A small image captioner, trained from scratch.
Training: adamw at rate 0.0012, 4900 steps, batches of 256.
Rows from block 4 of the text decoder, named by matrix and row number. Rows with one number belong to one attention dimension. Each number is 128 + 24 x the weight over its row's rms, rounded and kept within 0 to 255. All counts start at 0. After the name is the row's rms in percent of the matrix's.
# v: attention value (decoder.blocks.4.attn.v.weight, 240x256), inputs 156-207
# proj: attention output (decoder.blocks.4.attn.proj.weight, 256x240, transposed), outputs 156-207
v.43 082 [126 148 131 119 111 133 108  83 108 143 138 160 166 112 143 175 126  94 118 134 178 134  67 155 105 149 156 128 156 131 104 145  89 139  91  95 152 112 141 118 106 190  85 156 107 104  94 139 103 121 117 104]
v.44 093 [126 181 131  90 148 190 153  70  95 146 118 160 120 116 124 131 149 151 145 133 147 151  97 130 149 131 130 139 171 133 138 138  96 129 116 123 150  72 123 137  97 129 101 147 127 124 120  58 113  70 138 145]
v.45 083 [107 137 150 129 111  63  79 110  89 135 133 104 166 134 174  71 101 132 128 116 186  97 115 144 122 144 161 106 128 165 110 156  78 179 141 113 128 112 103  96 170 162  94 132 113 118 136 141 130 110 146 110]
v.46 116 [158 123 145 153 126 140 149 130 103  83 150 128  88 122  73 138 109 102 151 143 126 127 163 112 111 101 110 136 149  99  86  98 106 112 126 105  58 120 154 110 139 155 117 141 127 145 120 142 131 163 140 149]
v.47 091 [108  81 138 202 151  85 108 181 115 148 136 128 133 137 137 117 109 123 134 103 105 116 163 114  90 123  87 147 121 145 117 122 158 171 151 118 140 133 138  88 122 118 149 124 129 117 113 195 144 186  98 126]
v.48 092 [107 121 134 109 139 142 148 142  85 133 154 126  81  91 123 136 118 148 112 111  84 153 107  95 130 116 157 134 174 112 123 124 132  68 122  81 126 125 114 160  83 137 143 124 137 125 124 100  71 137 110 165]
v.49 088 [111 127 139 111 141 105 131 144 110 108 115 127 115 107 144  92 132 139  96 103  95 146 136 103 172 153 164 105 152 158 128 137 142  95 110 138 151 123 101 168 136 103  99 110 148 122 183 116  91  85 157 124]
v.50 093 [140 134 145 141 120  65 153 158 105  93  94 109 131 101 122  86 111 126 142 144 137 112 119  99 138 127 119 109 130 131  77  81 135 151 111  94 115 138 109 121 164 116 124 117 129 164 160  99 125  75 131 151]
v.51 098 [113 143 141  99 148 164 117 155 118 147 154 137 137 120 182 102 132 151 126 114 106 175 113 136 129 102 178 100 123 165 150 119 155  85  96 125 119  92 137 125 110 127 111 126 141 154 125 115 119 129 110 147]
v.52 104 [145 146 139 162 126 153 114 112 122 119 135 137 118 154 133 129 121 124 107 111 105 146 147 125 128 140 113  93 157 170  85 130 109 134 119 147 132 108 147 112 130 150 132 158 168 113 118 136 134 170 120 141]
v.53 093 [102 109 134 159 126 115 158 153 136 147 144 127 122 143 142 157 153 125 151 137 169 103 129 114 109 110 119 139 112  99 164  86 152 125 125 115 126 165 110 111  85 128 167 110 125 154 125 145 118 132  95 157]
v.54 093 [150 138 121 127 115 131 149 126 117 115 101 112 103 104 142  95 126 109 125 133 117 131  92 131 154 140 127 124 144 157  53 120  95  97 111 131 108  82 152 119 183 105 132 117 135 108 138 103 113 117 144 155]
v.55 075 [150 152 118 122 144 177 177 151 152  99 125 114 162 113 143 152 145 131 118 151 144 120 138 122 122 150 164  92 122 101 154 169 130 170 143 155 166 138 125 167 107  93  95 128 152 100 136 161 162 156 129 115]
v.56 101 [113 145 149  82 129 128 152  98  99 115 132 133  90 112 142 127 126 105 114 123  78 154 121  99 166 136 157  87 159 122 131 123 104  87 111 110 113 121 107 162 117 126 133 113 148 101 148 124  82  44 150 108]
v.57 088 [130 137 146  94  97 135 123 108  79 139 140 129 123 160 116 156 124 138 103 102  64 178 120  96 116 111 164  90 171 137 142 158 120 137 107 148 133 142 141 148 115 133 122 163 162 150 140 141 105 155 113  97]
v.58 105 [124 124 139 197 142 118 112 165 119 121 117 140  97 115 113 144 145 113 116 116 135 115 164  98 126 127 103 111 158  76  89  79 120 126 139 122 158 168 106  82  99 140 127 131 104 134  89 143 151 152 162 157]
v.59 098 [122 151 112 131 101 144 128 115 118 109 125  97  86 124 134  81 105 120 113 119  62 166 131  91 173 126 149  90 167 145 127 169 103  81 111 132  93 123 108 148 125 126 131 117 147  86 145 129  67 100 134 130]
v.60 101 [122 123 136 121 133  88 143 119 110 169 127 138  90 146 184 117 109 147 121 133 124 138 114 120 151 129 142  91 140 174 159 101 133 121  95 133 124 127 128 128 124 110 166  74 114  99 149 122 137  87 122 109]
v.61 094 [137 154 127 119 130 114 117 161 179 107 118 139 173 120 112 153 169 136 108 157 150 108 130 141 133 155 133 151  90 123 163 132 164 142 156 125 133 145 125 147 142 111  92 156 107 119 116 163 153 110 113 104]
v.62 089 [115 130 143 119 122 161 134 155 146 105  83 101 108 134 104 143 100 136 168 133 144  88 106 127  89 137  98 142 113 129 126 131 116 136 130 146 107 124 138 135 115 117 161 165 147 184 146 165 126 143 113 142]
v.63 092 [139  91 173 112 111 136 163 156 119 137 148 136 123 144 138 142 115 143 173 133 136 155 161  90  66 132 147  62  99 123 129  76 187 129 131 109 141 131 143 148  89 146 172 124 141 130 125 154 124 124 103 102]
v.64 094 [128 127 123 144 143  98 104 165 153 174 116 128 128 134 149 154 172 142 133 119 170  99 145 149 126 128 145 154  84  89 175 132 139 142 150 140 137 171 105 125  89 126 125 116 101 141 114 142 171 118 118 126]
v.65 086 [138 110 158 168 131 129 124 148 142  96  70 111 117 143  77 142 157 128 153 135 141  90 147  92 107 146 108 150 130  97 123 121 162 154 183 126 128 183 149 126 118 134 123 158 133 173 106 114 144 147 110 151]
v.66 098 [114  86 135 195 121 118 133 142 119 170 124 104  97 105 129 130 123 125 105 132 135 109 135 100 131 110  71 149 158 114 104  86 108 113 116 124  92 146 109  80 103 105 158  74 111 139 136 135 145 117 111 178]
v.67 100 [132 120 139 139 147 147 144 123 127 110 135 153 200 157 109 123 124 112 133 157 149 127 138 175 112 164 122 139  90 159  96 145 163 159 147 144 154 121 164 115 158 149 114 162 124 122 121 113 145 172 118  97]
v.68 096 [134 104 119 159 149 153 167 117 138  98 167 124 134 108 100 169 144 101 150 130 180 119 115 146 112 129 128 108  93  79 128  89 154 149 156  68 147 136 134 119 105 134 133 127 115 148 117 121 168 158 128 165]
v.69 091 [106 102 153 128 121 129 146 118 131 101  86  86 115 138  98 126 121 111 149 188 126  84 106 123 119 119  89 148 138 112  99 143 110 128 133 150 109 137 136 140 161 107 153 135 131 155 118 122 110 108 134 148]
v.70 107 [171 136 121 131 146 105 122 137 157 134 110 155 172 152  93 127 164 104 136 119 151  90 142 157 147 143 123 169 120 132 122 144 131 157 168 156 125 126 145 106 178 139 100 149 109 141 113 140 160 148 135 104]
v.71 096 [139 140 145  94 109 128 154  80  92 106 131 126  96 127 157 107  96 120 144 124 111 148 105 130 155 131 146  97 125 155 110 151 106 130 119 115 137 104 134 149 150 129 103 141 112  98 138 111 101  89 182  93]
v.72 097 [128 151 159  96 120  77 137  77 101 155 109 139 107 167 155 120 112 159 164 120 109 154 101 133 146 149 140  90 156 170 133 146 127 127  93 133 140 165 149 141 117 135 111 139 131 106 173  85 122  82 148  64]
v.73 094 [110 137 119 119 126 129 162 114 132 120  61  85 125 120 102 113 139 107 127 169 132  72 100 145 165 156 140 156 143 118 110 147  99 120 108 145 100 140 111 125 171 100 123 105 114 130 125 138 151 122 165 142]
v.74 082 [140 123 130 181 150 189 146 138 161  84 133 117 109 133 107 137 138 110 142 158 174  52 156 124 126 138  66 104 127  85  97 126 125 174 153 146 106 150 150 125 133 118 154 131 112 129 120 147 156 148  97 152]
v.75 105 [135 155 127  73 105 108 151  89 109 146 113 141 117 129 158 138 137 156 146 123 136 148  92 138 155 137 160  95 132 147 169 133 137 133 119 126 126 104 141 175 130  84 115 111 139 115 160 104 129  61 150  92]
v.76 087 [120 142  95 128 141 158  86 120 138 141 138 156 122 162 115 122 162 127 138 108 126 112 164 144 128 137 119 112 122 102 148 138  93 158 143 146 157 144 115 109 118 123 133 118 131 150 134 140 155 140 163 144]
v.77 091 [136 160 129 140 126 105 156 134 164 140  96 124 141 147 114 153 160 139 182 151 178  98 134 170 113 139 104 138 111 115 127 146 127 175 145 146 138 172 159 114 152 155 123 106  97 160 138 141 209 148 140 133]
v.78 094 [148 135 115 177 145 138 134 180 168  98 166 142 144 105  88 131 124 106 114 160 172 122 159 133 123 143 111 149 115 140 122  97 136 141 143 126 127 111 141  98 156 164 110 157 139 109 117 133 137 164 101 145]
v.79 089 [146  88 138 162 102  78 174 136 142  78  83 121 121 117 122 118 137 112 186 162 194  97 135 131 128 147  88 115 115 136 123 114 164 143 172  98 138 171 130 129 145 107 151 123 126 138 129 137 129  88 135 145]
v.80 090 [141 148 135 100 140  76 149 143 149 147 123 123 155 102 103 113 149 109 165 174 197 116 128 133 146 165 146 150  88 112 122 123 153 189 124 105 139 144 143 129 162 120 152 128  91 165 127 116 142  93 149 110]
v.81 103 [120 130 121 116 134  98 122 135 143  80 122 127 155 101 101 139 142  99 122 146 137 128 112 119 153 133 146 143  92 137 142 146 180 148 129 115 137 125 143 186 186 124 100 132 112 132 129 126 116 106 133  99]
v.82 097 [119 127 128 155 125 133 133 183 144  80 134 104  90  65 149 138 100 122  88 110 132 118 128  96 103 131 117 140 122 109 105  71  99  71 147 112  99 146 124  99 104 133 142 114 125 148 113 106  99 168 118 212]
v.83 105 [145 109 118 160 121 150  87 115 137 150 144 136 167 166  96 136 118 116 118 124 141 127 144 144  89 104 100 192 122 146 119 111 154 172 154 127 104 119 156  83 120 150 125 170 124 132 110 155 146 192  97 152]
v.84 094 [107  96 150 158 125  52 160 117 108  76 121 111 112 138 131 106  78 124 152  87 138 150 143 109 108 129 133  88 134 153 119 123 110 135 126 119 126 148 159 166 160 139 132 133 119 160 130 109 115 144 151 133]
v.85 098 [130 104  93 134 131 107 127 173 133 154 133 157 154  98 181 127 142 155 128 122 126 158 134 132 102 141 151 106 101 160 144  97 162  97 117 117 131 106 115 128 124 156 123  99 109 148 147 157 136 126  91 169]
v.86 112 [123 125 138 136 144 153 110 118 139 110 132 135 161 176 119 124 131 114 134 128 119 129 144 147 107 133 118 137 155 140  89 116 111 129 114 137 105 114 156  88 141 151 119 166 148 140  94 136 143 183 113 132]
v.87 091 [160  94 133 147 134 104 126 170 160 132 115 143 118  98 107 135 158 136 146 132 172 117 151 131 112 162 137 145 107  89 135 115 127 139 128 126 141 134 143 139 121 139 143 130 101 117 125 148 159 128 118 149]
v.88 104 [123 126 112 155 124  97  94 139 147 124 134 189 199 153 141 115 133 145 154 132 133 136 157 144  90 136 132 118  96 152 145 111 168 158 142 150 155 147 116 118 133 179 120 163 110 128 121 133 182 173 113 111]
v.89 101 [ 94 145 138  97 111 144 170 105 135 129 138 149 128 131 169 135 119 142 129 120 137 123 123  98 150 107 164  90 131 106 178 149 124 109 116 100 139 132 109 147 110 113 129 115 116 120 134 120 132  89 160  86]
v.90 100 [130 157 137  75 114 151 134  97 153 100 117 115 145 150 127 126 131 132 123 160 112  91 110 143 152 139 143 116 113 112 160 151 130 138 119 121 128 128 145 156 152  83  99 137 130 107 116 118 137 106 133  75]
v.91 109 [124 133 132  84 106 112 153 120 148 124  93 145 132 121 119 158 139 132 164 137 167 104 120 157 126 161 159 128  96 106 164 167 146 156 119 120 154 142 134 171 104 131 107 110 105 155 132 121 156  84 160  98]
v.92 102 [128 117  95 168 130 169 116 189 121 143 141 117  88  99 118 143 116 140 108 125 100 153 123  82 115 113 114 124 127  86 135 104 131  97 125 131 104 111 119 120 111 130 150 106 148 151 134 139  97 177 118 181]
v.93 083 [131 124 124  76 120 121 112 102 111 158 127 129 154 134 144 123 164 152 153 138 150 155 107 139 104 144 149 107 101 110 185 147 159 144 112 112 159 109 131 162 117 101 116 112 148 102 199 116 127 119 111  75]
v.94 090 [105 116 133 141 116 104 173 123 140 103 107  94 148 116 101 106  96  99 147 163 187  82 121 196 148 143 122 152  89 125  97 145 124 148 134 108 125 160 119 120 152 100 129 126 106 126 133 128 123 117 154 123]
v.95 090 [148 128 145  86 123 140 121  58 123 167 100 106 151 174 131 123 125 150 145 131  70 123 100 142 140 127 110 123 115 151 128 154  93 151 116 124 120 133 143 155 152  98 139 116 154 148 152 133 119 107 113 103]
v.96 118 [141 132 114 151 158 123  95 168 146 130  93 161 166 160 138 143 186 164 106 151 146 130 163 144  80 145 105 140 103  89 116 100 161 105 129  81 127 134 166  70 115 133 148 130 100 132 136 126 166 176  74  98]
v.97 117 [122 130 157 100 156 100 151 140 166 171 132 135 150 119 142 118 129 166 106  89  92 150 149 107 165  92 168 125  93 113 179 129 165 171 138 122 134 143 132  94 115 134 114  94 148 134 167  93 114 164 133 109]
v.98 112 [134 116 123  78 147 128 163 115 115  92 148 120 152 118  90 117  95  69 103 157 151 159 109  62 103 135 143 140 150 107 126 111 125 133 172 110 140 170 144 102  92 129 107 143 166 125 133 115 171 125 105 106]
v.99 116 [136 148 151 123  83 135 137  84 115 134 174 115 149 136 123 123 109 118 153 118 105 106  74 127 128 105 133 155 149 136 116 170 127 161 134 143  92 113 137 126 164 151  93 125 147 150 110 144 115 123 183 133]
v.100 116 [120 128 138 132 114 126 197 115 139  98 147  74 121  92 118 118  84  92 108 156 135 126 116 103 151 123 165 134 151 132 148 127 160 148 123 128 166 147 134 170 121 118 116 157 142 143 138  67 163  81 129 110]
v.101 114 [100 163  88 165 128 150 120 156 118 122 116 140 134 144 102 145 160 129  98 168 155 125 119 131  62 100  89 100 127 115  83 116 133 142 140 134 151 140 140  76 111 147 126 131 118 123 117 117 139 160 127 135]
v.102 106 [122  97 106 124  99 124 215 106 107 142 118  76 122 107 130 142 108  78 115 100 131 114 119 124 120 113 120 140 149 119 112 198 111 141 130 143 145 169 150 173 129 135 111 140 122 143 111 161 106 120 143 159]
v.103 107 [120 139 106 140 149 103 129 156 122 149 142 146 195 147 109  99 143 105 134 128 176 143 139 127  85 136 144 151 112 124 172 165 138 169 141 112 134 132 116 114 122 153  92 115 144 141 140 137 170 179 107 108]
v.104 103 [151 128  89 115 113 113 102 127 148  90 130 136 178 164  97 149 162 156 108 169 152 114 146 130  69 129 140 155 107  76  90 137 153 163 126 139 124 133 111 122 118 111 136 144 136 125 146 128 169 136 100 107]
v.105 102 [104 163 119 114 120 132  79 116 127 115 139 114  72 121  93 120 127 134 124 126 130 124 107 161  98 127 150 175  99 126 124 139 135 117 132  94  89 104  59 145 147 121  83  95 147 111 133 134 116 106 164 131]
v.106 117 [158 104 102 146 162 115 116 141 165 129 122 135 148 122 150 140 160 137 118 125 159 139 200 152 128 141 134 137 123 130 180 104 153 115 120 111 148 129 123 132 118 106 154 117  95 135 151 110 150 150  65 101]
proj.43 070 [116  99 126 115 113  89 156 181 145 108 134 112 117 124 116 130 127 202  91 139  98 146 162 117 134 105  97 124 113 118 157  79 157 105 151 142 101 111 133 123 122 170 197  84 117 150 125 107 117 181 148 122]
proj.44 089 [103 108  84 125 145  96 163 166 153 127 141 132 142 111 116  96 157 129  75 148 124 134 101  99 144 161  89 110  41 131 121  79 167  91 168 151 145 124 130 104 143 201 155  88 112 144 124 132 117 120 102 129]
proj.45 072 [119  89 133 123  99 128 136 144 147 117 113  92  90 109 140 161 123 200 142 166 131 170 140 114  75  90 104 134 150 123 147 100 130 154 137 108 108 129 141 139 101 127 206 101 137 135 153 100 115 202 157 102]
proj.46 114 [150 141 145 113 165 117 126 118 155 136 114 106 152 171 112 139 123 155 107 129  98  93 140 123 163 151 149 135 136  97 173 151  82 118  92 111 103 178  96 124  98  97 115 144 100  81  89 149 112 152 140 158]
proj.47 088 [152 150 158 130  84 149 112  88 116 131 135 170 107 137 117 154 103 137 152 108 145 127 118 153  94  98 175 113 205 126 131 167  98 162 108  88 128 166 131 153 136  47  93 164 128  89 135 134 163 133 157 120]
proj.48 094 [139 103 112 110 122 126  92 133 140 132 121 123 155 187  93 153 132 183 207 148 117 148 116 146 155 133 143 122 141 131 117 134 102 139 113 149  80 152 112 118 136  79 151 170 159 110 134 154  95 134 142 151]
proj.49 087 [153 100 104 176 137 165  80 146 128  89 126 139 117 140  80 144 139 144 144 127 117 120 108 112 102 136 119  78 162  78 138 121  99 111 102 111 113 118 153 112 149  92 164 164 216 108  96  97 130 151 152 135]
proj.50 097 [112 102 116 191 137 164 128 125 139 139 111 134 141 164 115 138  78  94 137 140 132 157 116 105 141 126 134 126 161 112  90 162 114 117 139 150 119 113 141 113 112 120 113 128 150 141 101 116 117 152 134 162]
proj.51 097 [130 119  93 123 141 137  99 157 134 102 125 134 127 134  89 163 172 166 116 107 120 120 100 128 114 130 148 125 156  95 154 131 109 114 126  91 116 142 141 158 109 103 128 177 153 148  99 145 114 143 160 191]
proj.52 104 [142 165  79 151 163 152 101 101 114 128 131 129 158 101 127  65 162 120 119 121 145 114 109 115 139 108 112 119  97  95 177 160 161 104 130 111 136 102 118 141 106 127 124  97 100 139 135 106 134 108  96 107]
proj.53 093 [118 101 152  74  90  99 148 134 135 157 123 119 112 153 135 171 112 134 164 120 124 166 123 145 145 131 162 155 129 190  66 132 117 145 156 162 131 151 127 141 153 126 103 145 121 121 140 160 103 137 148 154]
proj.54 095 [151 136  82 203 155 168  96  99 140 114 130 144 174 150 101 112 122 112 129 128 128 117 151 115 147 127  99 108 137  59 138 147 135 119 141 137 128 113 138  96 111 124 164 117 142 134  96  88 128 114 115 123]
proj.55 074 [147 127 157 100  99 125 114 129 130  92 157 133 118 123 140 102 136 122 100 113 143 110 146 162  81 132 142 123 126 164 129 105 120 125 116 137 124 157 145 125 196 135 152 130 125  85 137 129 150 132 130  96]
proj.56 103 [123  92  88 152 153 180  84 156 128 126 127 123 138 137  79 139 124 168 180 145 125 149 117 125 130 109 119  82 143  96 142 144 129 107 101 111  99 108 130 106 129 100 162 153 194  96 146  96 134 160 136 142]
proj.57 090 [115 135 114  98 152 149 100 114 116 174 138 104 154 106 110 103 156 143 140 156 171 128 113 131 142 121 110  83 130 136 156 149 117 136 101  97  95 118 100 120 129  87 129 111 143  86 162 104 121 134 119 112]
proj.58 104 [121 139 121  95 103 136 134  93 114 157 126 124 125 115 147  82  97  94 152 116 121 176 100 117 164 124 133 122 107 168  88 158 175 123 157 165 128 117 117 144 152 150 120  97 124 135 170 119 100  87 121  76]
proj.59 098 [125 115  75 158 150 163  78 144 122 125 137 122 154 134  84 148 146 160 168 168 139 120 121 131 139 111 105  98 130  89 154 153 152 120 121 136 123 102 134  95 116  93 171 156 182  98 131  92 136 141 120 138]
proj.60 098 [129 100 120 166  93 150 105 165 160 111 132 147 111 152  88 204 150 145 141 101 135 113 127 127 106 113 120 127 138  95 100 134  89  95 153 109 156  94 147 123 134 133 116 154 173 101 111 121 110 173 148 193]
proj.61 097 [132 117 172 124 104 110 155 138 128  88 119 142  96 132 156 120 123 101  94 126 114 136 131 139  76 149 143 135 136 155 120  83 112 138 103 120 134 161 160 144 153 146 134 122 108 145 119 150 158 125 139 117]
proj.62 092 [166 162 145 127 102  69 147 106 139 114 130 133 153 150 145 120 133 127 115 130 169 100 179 148 156 136 135 162 113 126 145 127 115 156 131 165 135 158 125 129 134 136 119 112  50 169 114 167 141  95  98 150]
proj.63 090 [125 126 155 132  99 153 126 148 161 133 125  93 148 127 152 122 164 105 131  78 163 132 134 114 139 136 134 140 106 161  99 149  90 110 139 133 139 129 115 189 191  94  75 124 111  95 149 139 130 160 113 155]
proj.64 096 [122 115 167  85  79  95 161 136 143 134 130 137  82 146 137 162 117 111 126 122 113 139 128 145 102 130 146 138 138 177  91 102 125 144 148 143 142 139 142 123 145 151 126 136 131 132 119 153 120 123 160 121]
proj.65 081 [147 157 146 116 110 136 134  60 138 153 135 127 130 145 174  74 118  78 135 115 156 149 139 124 133 144 150 123 117 164 100 134 136 155 142 179 125 148 135 136 139 135 116 101  79 119 143 146 126  90 112  88]
proj.66 095 [123 138 116 150  95 146 111 114 164 140 132 139 144 175 117 160 130 150 168 134 117 158 147 147 164 125 135 139 129 135  91 161 146 112 172 181 135 131 121 112 119 141 148 151 129 107 126 125  84 142 130 152]
proj.67 099 [134 154 145 139 152 114 164 105 108 114 119 131 113 101 165  61 123  91  77 107 118  98 115 100 109 131 132 138 115 118 149 114 118 128  97 107 115 130 123 165 128 133  70  81  75 168 125 134 160 110 119 108]
proj.68 098 [124 132 163 110 120 112 177 133 107 135 120 129 146 126 186  88  84 112 130 141 111 173 119 141 142 135 149 159 141 186  96 126 118 141 110 136 128 149 139 160 165 138 115  98  74 140 139 148 150 149 129 113]
proj.69 091 [151 141 154 184 105 107 142  99 142 126 132 131 143 174 125 131 107 121 143 181 152  90 185 147 136 125 112 141 110 117 112 133 134 155 130 177 140 117 125  76 136 127 129  98  90 107 116 114 141 114 105 119]
proj.70 102 [137 155 152 139 134 124 167 110 118 102 124 140 104 104 166  80 119  64  67 117 128 113 117 112  93 134 119 125 116 131 125  97 146 134 121 120 144 137 147 145 120 155 112  92  77 167 112 126 149 101 123  96]
proj.71 101 [137 102  90 143 166 174 122 143  93 139 119 112 159  92 113 120  98 117 131 122 134 116 131  98 142 124  98 100 146  86 139 131 117 135 105  88 129  88 120 115 138 109 135 125 191 118 136  81 162 141 134 122]
proj.72 098 [152 122  89 123 147 171 106 131 112 161 133 111 155  95 115 133 144 117 122  84 172 108 131  92 134 128 115  90 128  83 136 142  98 126 135  75 133  94 107 123 140 110 113 122 175 101 131 101 138 144 123 135]
proj.73 093 [161 134 120 183 138 141 139 119 117 108 143 152 140 135 116 103  82 116 123 174 127 107 168 137 112 119  95 108 118  91 122 122 152 140 124 143 136 114 136  79 129 153 184  93 118 110 104  91 148 126 115  76]
proj.74 084 [120 164 140 158 114 140 142 111 141 102 130 141 133 139 173 114 111  98 134 134 120 169 158 153 128 114 133 176 112 156 126 141 174 110 142 172 169 133 147 136 124 162 122 118  75 149 116 130 152 134  93 140]
proj.75 099 [137  80 122 136 129 143 111 173 126 116 131 144 127 129  92 179 130 146 113 113 136 110 134 127  91 132 128 100 172 100 127 107  69 123 110  84 126 119 140  99 150 111 129 144 192 105 106 109 153 163 151 182]
proj.76 084 [100 142  97  68 126 127 127 112 105 175 131 113 138  65 160 114 104  92  94 108 141 160 101 115 146 131 128 119 127 157 117 137 189 150 171 133 137 120 125 139 124 153 133 105 124 132 170 107 136  93 135  82]
proj.77 092 [130 160 135 109 110 124 155 114 115 144 137 128 135 104 169 117  97  70  72  87 142 132 149 120 130 134 126 139 132 152 110 124 135 148 160 137 159 129 123 136 151 170 108  86  95 135 122 113 139 108 128 107]
proj.78 094 [141 142 166 149 138  95 170 117 121  83 113 136 106 135 170 104 120 113 115 121  95 120 133 126 110 128 150 183 105 134 138 111 138 112 120 141 133 146 137 152 106 149  98 121  61 182 105 164 139 118 103 126]
proj.79 093 [147 147 165 180 101 148 140 106 145 126 128 136 134 164 159 118 122  81 120 113 137 134 169 124 113 144 142 140 136 124  89 128  90 131 121 149 145 115 146 125 162 144 109 105  99 113  99 130 140 153 111 119]
proj.80 089 [135 115 160 131 118 111 165 122 126 125 101 123 113 134 144 127  74  79  94  92 109 130 122 103 113 144 150 138 163 129  78 100  98 149 132 140 134 146 144 134 146 138  98 122 124 148  95 149 140 117 155 133]
proj.81 101 [139 105 186 165 119 120 157 140 139  55 119 130  94 158 143 140 133 143 130 146 117 112 140 125  88 160 160 136 147 116 130  80  81 131  75 123 109 163 156 141 130 116 121 160 127 128 101 161 163 149 129 169]
proj.82 097 [139 134 117 166 116 142 105 103 139 105 115 149 139 183 125 108 146 136 204 167  98 161 123 130 163 123 142 147 114 128 127 144 148  99 116 165 128 125 134 133 136 124 148 135 119 150 109 150 101 130 111 130]
proj.83 104 [116 167 155 110 134  97 174 104 117 135 134 123 103  97 154  82 146 112  89 143 144 106 116 115 133 140 133 139  93 155 143 136 148 137 143 138 140 144 114 167  91 147  89  97  56 153 148 158 133 100 108 114]
proj.84 096 [140 121 110 147 129 151 136 105  88 152 105  86 176 123 158 109 112  98 164 139 158 124 122  87 188 129 120 135 131  99  96 147  99 136 127 128 139  87  90 143 140  90 107 109 131 111 141 133 103 142 106 126]
proj.85 100 [117 118 128 134  90 140 111 139 172 104 130 155 103 186 118 173 167 135 122  91 101 127  90 144 106 123 146 141 162 135 100 126  89 104 141 128 108 132 147 152 119 117 112 164 145 138 113 176  95 135 159 174]
proj.86 106 [130 158  93 108 166 134 140  95  97 150 136 122 147  75 158  59 128 103 101 128 147 128 120 104 151 125 118 125  95 130 161 149 177 136 140 122 126 126 117 160  96 144 114  88  78 156 166 114 150  92 112 100]
proj.87 093 [128 126 153 139  78 139 131  91 150 128 128 131 118 166 168 111 118  80 121  91 110 145 141 120 118 135 130 134 143 153  78 113 108 128 138 164 131 138 142 125 172 134 121 119 133 115 124 150 115 113 134  97]
proj.88 101 [122 143 155  87 116 105 156 109 117 125 116 119  82  94 148 102 149  85  72  94 144 109  91 103 106 133 136 143 116 143 129 102 128 130 132 108 136 132 126 176 124 140  68 107  92 163 142 163 130  77 134 117]
proj.89 098 [127  72 132  70 108 116 136 187 107 125 130 129 111 111 103 169 108 152 146 119 133 143 107 142 118 133 133 129 145 162 102 106 105 132 109  92 131 125 130 138 161 114 127 146 175 104 150 126 143 162 166 154]
proj.90 098 [143  89 159 128 156 111 150 167 107 102 133 130  96  99 122 134 102 125 106 152 138 116 150 135  75 128 134 114 128 128 152  96 115 134  87  85 127 134 157 102 125 134 137 130 141 113 105 114 182 159 125 130]
proj.91 102 [138 101 151 101 110 114 138 132 124 150 129 122 130 118 142 131  97 102 107  99 147 128 137 131 106 135 127 120 155 150  95  96  87 163 119 111 128 131 130 112 184 124 120 108 154 106 128 121 141 139 149 106]
proj.92 102 [123 128 139 124 104 100  95 120 149 108 141 139 132 181 115 158 145 172 173 149 108 142 126 174 142 116 137 147 132 149 128 141 132 116 142 174 112 155 138 114 140 110 158 165 116 113 122 147  93 128 128 137]
proj.93 085 [128 114 120  83 131 162 101 122 161 155 155 118 153 118 100 145 166 131  73 105 154 101 119 122 122 157 121  81 165 133 127 138  95 148 136 116 123 132 139 134 163  93 145 136 172  84 138  92 151 122 162 125]
proj.94 093 [150 132 155 180 129 114 162 128 121 124 111 137 143 149 161 121  75  97 118 150 115 113 167 115 130 135 109 153 124 115  92 110 120 154 120 155 155 109 138 100 147 139 140 109  96 119  96 118 150 136 118  90]
proj.95 093 [113 140 116 102 152 119 116 120 111 187 144 110 152  78 134 123 126 128  90 137 169 123 149 128 160 116  81 115 121 126 144 148 137 153 160 108 132 119  93 108 114 132 137 102 114  86 165  94 122 121 122 105]
proj.96 119 [115 142 156  88  79  84 158 109 125 190 142  90 138 118 158 109 127 107 143 111 159 128 143 127 166 143 150 129 113 132 118 197  83 139 156 116 131 176 101 160 126 105 132 131  99 124 182 161 131 100 116 109]
proj.97 121 [154 138 141 158 129 132 114  73 107 162 125 142 106 161 120 117 107 104 154 127 143 139 120 119 137 156 120  99 155 129 117 101 107 123 135 111 130 137 109 154 113  86 110 110 124  96 151 134 117  99 119 129]
proj.98 110 [156 163 132 133 120 126 128 129 135 128 141 119  99 129 125 115 137 142 136 109 131  61 136 121 120  95 115 143 120 105 147 158 164 107  90 124  91  95  94 136 195  92 158 114 131  96 116 144  83 102 138 136]
proj.99 121 [106 138 123 149 138 151 139 135 158  77 117 164 116 118 143  98 102 127  98 145 122 156  94 143 109 101 108 115 129 120 155 115 181 136 120 151 164 146 153 123 103 138 128 123 114 144  94 126 116 168 119 152]
proj.100 120 [105 168 155 133 103 128  93 135 110 105 131 147  89 124 147 114 109 170 154 159 140  80 111 162 149 121 157 144 129 134 144 151 132 113 110 152 108 106 116 111 130  90 114 103 153  83  94 126 129 133  97 151]
proj.101 114 [116 144 152  95  66 104 171 153 165 128 155 102 122  92 170 150 115 122 126 112 146 116 128 121 140 116 136 186  85 127 147 171 167  94 164 127 101 145  81 153 164 118 161 122 123 125 158 163 122 134 121 153]
proj.102 100 [103 144 117 168 172 112 118 154 148  93 127 178 132 156 114 118 137 157 142 115 122 141  75 152 111 116 146 145 126 124 144  97 154 127 106 120 106 119 133  87 143 154 115 132 138 124 110 144 111 151 119 143]
proj.103 101 [135 146 144 108 106 105 138  95 108 161 139 157 115 156 121 110 106 130 103  71 105  92 108 145 139 114 107  74 181 105 148 135 164 105 128 148 122 137 138 122 177 116 142 111 142 142 124 154  93  89 128 139]
proj.104 105 [114 157 151 156 122 160 188  97 107 167 154 121 137 159 137 102 123 106 119  89 136  80 138 135 144 139 127  80 156 111 129 130 136 172 117 144 106 131 125 153 169  91 158 117 133 151 120 149 112 119  99  99]
proj.105 101 [154  93 103 133 136 178 133 118 110 103 125 104  99 117  83 150 110 120 121 132  96  96 154  69  88 122  89 101 154  93 143  74 164 155 107 128 123 112 115 143 169 118 181  91 203 147 103 103 151 115 149 116]
proj.106 124 [129 138 145 126 113  89 119  89  90 186 133 111 139 168 127 117 139 141 142 108 126 104 140 131 157 163 152 104 160 146  87 156  60 132 140 123 121 134 136 120 129 117 105 126 121 111 153 146 135  97 122 102]